Rows from block 6 of a small sound classifier, named by matrix and row number. Rows with one number within an expert belong to one neuron, the router's apart. Each number is 200 + 20 x the weight over its row's rms, rounded and kept within 0 to 999. All counts start at 0.
Before each expert's rows are labels from the 100 clips, of 14976, where the router gives the expert most weight on average: "top examples" is what is common among them. Only what is clearly more common there than usual is listed. The data: melodies that start on their tonic, played by one synthesised instrument. In brackets: how many of the 100.
# router: router (model.blocks.6.mlp.router.weight, 4x384, trained with AdamW), inputs 0-54
# up: expert up (model.blocks.6.mlp.up, 4x384x384), inputs 0-54
# down: expert down (model.blocks.6.mlp.down, 4x384x384, transposed), outputs 0-54

# expert 0
top examples: bass guitar-like (57); tonic: D# (26)
router.0,164,203,212,199,193,193,213,199,200,206,233,224,190,195,209,206,220,202,214,200,220,200,195,160,194,177,191,195,166,188,183,196,185,192,175,192,213,200,153,168,205,216,185,197,185,198,157,181,183,197,194,204,214,195,169
up.35,200,240,238,206,209,200,227,171,205,189,206,219,182,219,194,204,225,249,176,222,222,257,177,213,193,218,179,192,182,203,216,220,206,225,206,170,208,201,228,189,183,204,215,199,190,233,217,194,207,207,163,203,191,229,216
down.35,190,167,150,194,177,185,208,143,154,202,165,220,168,184,217,195,213,193,174,217,229,199,177,191,182,222,178,139,166,202,191,206,218,174,212,217,206,210,180,201,212,198,206,192,207,212,210,167,178,210,209,169,229,166,213
up.36,171,172,190,215,232,209,199,233,217,213,185,199,207,205,205,201,200,169,229,185,184,197,169,233,208,194,200,202,199,176,200,183,202,215,231,193,174,190,197,207,209,217,213,209,189,194,207,197,201,197,211,200,207,210,184
down.36,229,209,190,193,155,231,203,211,199,157,201,208,220,200,206,187,222,205,221,229,173,197,213,207,179,204,215,199,189,191,196,183,197,205,208,196,214,192,230,176,221,179,188,216,191,188,207,193,222,238,176,176,224,187,207
up.37,206,205,201,164,214,219,197,192,216,183,202,175,203,175,213,188,185,222,193,156,197,219,199,198,199,193,194,190,195,160,222,178,168,212,209,190,229,176,182,237,171,203,195,191,203,220,186,196,213,201,199,231,218,181,200
down.37,183,190,194,191,241,211,222,181,217,212,205,201,199,208,218,182,222,197,186,210,150,162,180,212,217,215,158,196,204,214,200,206,186,207,176,218,210,198,184,189,225,182,195,171,220,166,202,193,188,251,205,187,207,203,204
up.38,221,203,203,160,199,179,178,206,207,190,173,189,224,193,207,214,199,192,205,189,217,222,215,210,222,206,198,243,195,209,180,175,198,185,228,206,225,210,193,245,216,194,185,195,215,188,218,189,188,202,222,208,223,199,217
down.38,202,176,197,193,208,227,196,171,218,215,210,182,207,188,205,184,232,174,179,226,184,189,234,185,186,231,188,202,200,181,229,222,216,168,231,177,185,199,254,198,202,204,195,231,210,230,212,199,215,209,190,184,212,191,147
up.39,192,217,162,189,210,218,188,196,184,199,184,206,197,177,190,172,214,187,238,193,202,173,188,185,205,195,225,212,210,250,204,196,172,215,207,206,272,254,192,176,184,172,234,209,211,218,236,187,179,197,259,181,191,197,224
down.39,203,215,224,206,165,192,241,186,207,205,194,207,200,235,203,169,233,214,167,175,210,235,233,193,207,221,180,219,203,197,200,177,197,230,241,181,198,196,185,204,174,170,177,162,156,183,214,198,203,195,211,187,209,213,211
up.40,214,181,192,201,198,202,192,244,178,190,199,209,224,215,218,174,215,217,229,213,191,227,180,179,219,181,179,192,212,195,208,195,187,241,191,198,199,199,180,190,199,184,175,180,205,207,197,215,179,182,231,247,221,202,190
down.40,199,212,226,178,186,211,196,188,197,207,200,196,186,189,218,209,185,204,201,218,199,209,200,190,217,205,207,194,178,218,219,186,209,219,206,198,187,199,188,215,195,207,197,161,192,220,176,154,164,169,171,176,186,183,205

# expert 3
top examples: the note B (97); tonic: B (93); the note F# (73); bass guitar-like (30)
router.3,214,210,224,199,207,203,208,202,186,193,194,205,193,200,181,190,206,186,206,212,237,238,194,216,172,185,205,204,213,205,204,201,175,209,204,191,164,190,217,204,190,212,206,225,196,230,200,207,210,219,164,170,189,178,197
up.35,171,217,171,190,203,173,218,223,190,225,234,196,224,229,187,193,202,234,151,215,196,220,159,210,204,187,188,185,211,237,212,200,166,154,179,186,212,176,217,194,187,206,189,185,184,206,207,245,210,222,195,213,217,203,216
down.35,187,205,180,206,212,253,172,194,181,173,198,197,234,195,201,208,192,214,195,211,199,198,230,223,204,222,205,185,249,183,224,208,209,170,197,226,203,188,188,214,219,193,201,169,176,191,210,191,222,204,190,236,216,163,234
up.36,195,239,191,212,197,228,218,204,215,201,220,205,181,212,215,208,192,204,216,223,196,185,238,216,180,197,210,197,190,216,202,193,199,236,213,174,176,180,225,180,215,179,215,170,218,215,196,178,188,218,192,194,235,201,217
down.36,191,217,213,233,264,203,207,199,194,191,214,202,197,204,225,180,207,172,188,156,201,190,200,205,203,163,189,229,208,222,270,187,224,188,240,227,210,224,165,192,199,230,219,158,216,187,220,210,197,235,179,177,182,180,197
up.37,194,192,165,215,198,176,220,189,208,202,214,180,195,199,227,207,230,208,209,231,231,164,193,191,199,162,212,190,196,217,191,218,190,215,188,179,236,183,215,208,222,191,217,208,168,201,196,245,202,195,191,215,232,203,180
down.37,154,174,197,228,227,230,160,220,188,206,209,221,212,200,199,203,196,204,205,208,191,198,227,202,216,206,202,203,176,225,219,226,179,243,191,271,171,207,159,215,174,182,164,204,211,219,219,192,193,184,203,194,215,205,187
up.38,201,215,214,200,188,210,192,186,163,217,151,212,232,210,214,202,175,217,212,223,200,218,174,169,235,201,217,204,219,197,215,178,170,192,179,223,189,214,176,180,220,181,209,197,209,192,191,229,233,224,183,177,200,230,196
down.38,232,203,203,202,183,216,178,212,190,215,236,217,229,202,188,190,191,216,241,219,226,201,226,195,201,164,168,177,205,199,236,242,165,204,195,193,179,217,208,200,201,178,195,211,220,211,210,159,180,187,169,167,222,182,189
up.39,211,188,236,220,196,168,207,195,178,214,185,238,189,188,198,201,194,189,210,232,166,197,190,187,252,196,226,232,215,206,193,151,181,175,181,204,213,182,186,190,211,235,218,188,192,209,214,192,209,220,220,218,183,193,183
down.39,197,185,164,196,199,224,170,215,201,232,227,221,192,184,233,189,189,205,239,186,204,212,189,188,188,207,252,209,227,218,201,197,182,209,193,178,178,191,187,157,231,196,188,197,214,173,193,211,217,170,226,200,231,189,220
up.40,202,207,206,179,248,217,197,187,211,226,217,227,216,180,247,220,198,194,165,175,216,197,181,208,195,209,220,207,211,189,205,205,211,200,182,208,209,191,209,203,218,196,215,204,190,198,181,192,153,191,160,205,172,227,197
down.40,219,163,215,224,191,218,205,187,177,182,217,208,221,203,210,222,233,166,160,190,177,217,168,236,195,220,194,229,217,224,168,192,196,234,194,202,170,161,192,190,180,178,184,202,176,206,206,199,195,206,232,212,211,217,220

# expert 2
top examples: tonic: E (31)
router.2,205,206,215,198,204,189,182,177,196,180,174,173,183,176,199,180,182,190,194,192,156,146,198,205,198,227,204,194,192,208,222,213,221,206,207,208,212,227,221,245,204,208,240,241,199,217,237,231,221,226,228,209,224,223,219
up.0,181,215,225,205,234,215,193,204,186,206,206,192,196,181,184,191,202,198,204,214,210,188,191,183,193,218,196,179,194,202,240,193,230,209,234,157,186,204,196,184,190,203,197,204,209,203,231,203,212,205,205,209,226,209,190
down.0,221,212,174,223,236,227,195,162,177,197,206,192,213,212,249,202,174,214,187,200,206,203,160,194,239,186,170,170,207,224,149,175,218,192,197,208,206,194,213,204,196,210,217,188,196,208,196,215,203,199,154,210,217,205,182
up.1,235,164,197,186,219,193,184,184,192,165,229,231,200,202,190,212,194,177,244,215,201,203,184,181,253,215,224,206,167,164,198,204,215,208,185,178,182,192,212,208,241,162,198,185,179,215,217,225,177,205,163,232,207,187,240
down.1,219,191,188,182,245,208,178,213,200,192,230,190,228,185,180,188,187,204,198,212,216,158,202,207,203,202,185,193,192,186,188,196,228,225,237,228,212,187,204,163,213,198,220,209,185,192,170,217,189,198,193,220,217,228,188
up.2,188,193,215,198,204,252,199,192,197,206,208,202,226,222,212,188,224,212,182,227,224,220,216,172,193,226,166,153,161,231,218,229,207,191,208,203,187,189,195,194,206,193,167,205,172,181,186,176,192,174,183,220,179,214,231
down.2,195,218,197,193,227,213,205,226,195,171,187,176,186,205,186,250,235,204,193,172,149,191,200,191,175,188,212,216,183,223,171,162,218,226,233,220,208,217,199,210,194,196,206,186,176,188,198,213,217,182,213,239,186,198,205
up.3,211,165,210,190,194,182,208,215,204,184,220,166,178,200,220,150,186,217,215,198,186,158,177,170,197,202,196,215,232,196,217,197,195,195,188,172,182,200,211,219,204,168,220,238,172,224,210,176,183,196,194,205,196,200,201
down.3,170,215,204,224,176,218,200,196,193,192,194,183,204,181,193,217,176,204,184,184,198,226,179,207,213,203,230,190,200,184,217,197,177,172,193,208,234,178,164,189,207,217,200,213,244,186,210,184,214,227,214,176,200,207,198
up.4,183,181,195,193,189,205,212,173,191,222,178,221,269,198,211,185,177,216,214,202,187,187,185,195,189,165,181,232,188,200,204,214,224,231,210,215,219,207,224,192,216,193,198,201,186,201,168,195,192,195,207,201,205,164,219
down.4,216,198,235,236,171,228,222,216,201,205,199,194,231,214,194,143,202,187,215,196,162,215,210,193,221,195,224,213,198,225,166,166,232,225,200,200,203,182,217,217,231,200,184,199,180,178,202,165,190,221,211,214,205,195,201
up.5,212,211,172,202,171,185,194,203,203,163,196,202,191,193,195,230,162,157,216,200,198,240,202,228,221,200,180,195,203,200,200,203,205,203,197,169,192,214,176,219,220,192,203,208,191,211,174,181,210,200,194,207,206,213,196
down.5,261,210,181,202,202,228,197,190,197,186,191,183,200,186,202,196,178,223,209,178,202,187,169,188,181,213,198,231,200,195,210,235,179,189,188,189,204,246,179,177,185,175,205,209,175,177,211,200,228,211,218,213,196,196,190

# expert 1
top examples: tonic: C# (44)
router.1,221,187,144,197,211,212,173,206,210,207,193,204,222,218,201,225,209,233,194,207,219,223,176,221,220,218,201,219,210,171,203,193,177,179,209,184,209,166,188,185,194,187,173,136,203,189,184,208,208,184,194,219,169,193,188
up.35,206,221,202,208,225,213,220,218,179,210,223,228,172,219,194,195,181,271,176,193,197,181,175,158,170,198,203,193,181,222,210,184,200,177,218,186,237,165,214,203,211,200,162,190,206,191,178,190,194,160,192,196,228,195,208
down.35,161,192,197,195,203,187,227,229,194,162,191,208,196,204,187,204,203,225,185,222,234,188,177,183,215,219,208,201,209,195,196,169,185,213,196,189,209,156,194,201,197,176,212,202,214,231,188,179,229,201,186,178,202,170,183
up.36,178,193,185,227,209,183,203,178,203,225,194,199,196,225,203,210,177,195,196,207,196,192,179,191,197,199,221,202,189,206,179,199,173,170,182,197,207,189,226,209,206,218,228,207,175,181,203,236,221,204,200,153,194,187,213
down.36,201,174,212,205,196,188,166,164,227,223,215,210,221,206,191,178,173,204,167,178,208,199,211,191,197,198,195,214,232,198,200,224,212,196,187,197,222,186,192,201,209,181,193,188,235,202,217,209,233,167,202,193,193,189,237
up.37,212,174,184,209,188,199,160,225,201,179,212,179,207,203,194,205,168,229,237,197,217,244,213,246,192,195,201,176,213,166,192,217,196,196,184,195,200,178,204,203,211,206,238,181,212,224,219,210,182,217,205,165,238,200,207
down.37,187,196,183,179,179,211,165,221,215,213,186,216,204,184,161,215,251,190,161,181,197,213,216,196,184,217,190,199,219,233,209,167,160,203,198,202,195,148,189,244,209,168,187,178,194,205,226,206,204,178,192,195,196,170,232
up.38,250,221,145,201,173,175,168,191,182,182,205,168,229,202,187,196,190,198,179,207,230,209,193,179,216,219,181,176,207,206,212,190,181,181,206,210,231,202,181,205,189,197,221,181,217,214,214,194,188,168,185,207,203,193,212
down.38,175,199,212,232,228,198,214,228,207,180,221,236,187,233,211,204,171,190,225,177,182,211,203,218,213,224,189,182,201,217,186,217,212,234,212,205,226,235,168,179,199,178,222,170,196,176,197,192,188,224,228,198,187,211,191
up.39,204,209,247,193,198,241,225,223,175,211,177,214,200,209,192,188,214,177,210,217,207,203,220,145,201,227,248,189,185,224,203,195,246,189,218,221,199,218,194,177,205,228,191,193,179,211,199,207,174,217,228,178,206,228,209
down.39,219,207,210,197,198,154,204,205,187,162,194,187,224,171,186,187,198,188,210,203,238,180,194,220,191,200,220,202,158,181,190,186,188,235,201,227,160,237,203,196,205,228,228,197,232,189,206,228,215,205,171,200,196,194,196
up.40,216,184,246,188,199,183,183,197,195,194,222,207,202,195,212,223,222,178,203,193,213,211,234,215,205,181,182,217,233,202,218,227,243,181,216,208,213,215,177,209,230,212,205,150,165,179,222,206,212,198,222,209,221,215,225
down.40,181,202,177,234,168,196,217,206,147,190,206,183,195,203,192,187,248,218,199,214,210,198,179,221,202,216,174,200,176,218,215,226,205,229,191,175,205,181,191,162,229,219,203,170,184,187,218,166,209,215,153,160,216,200,199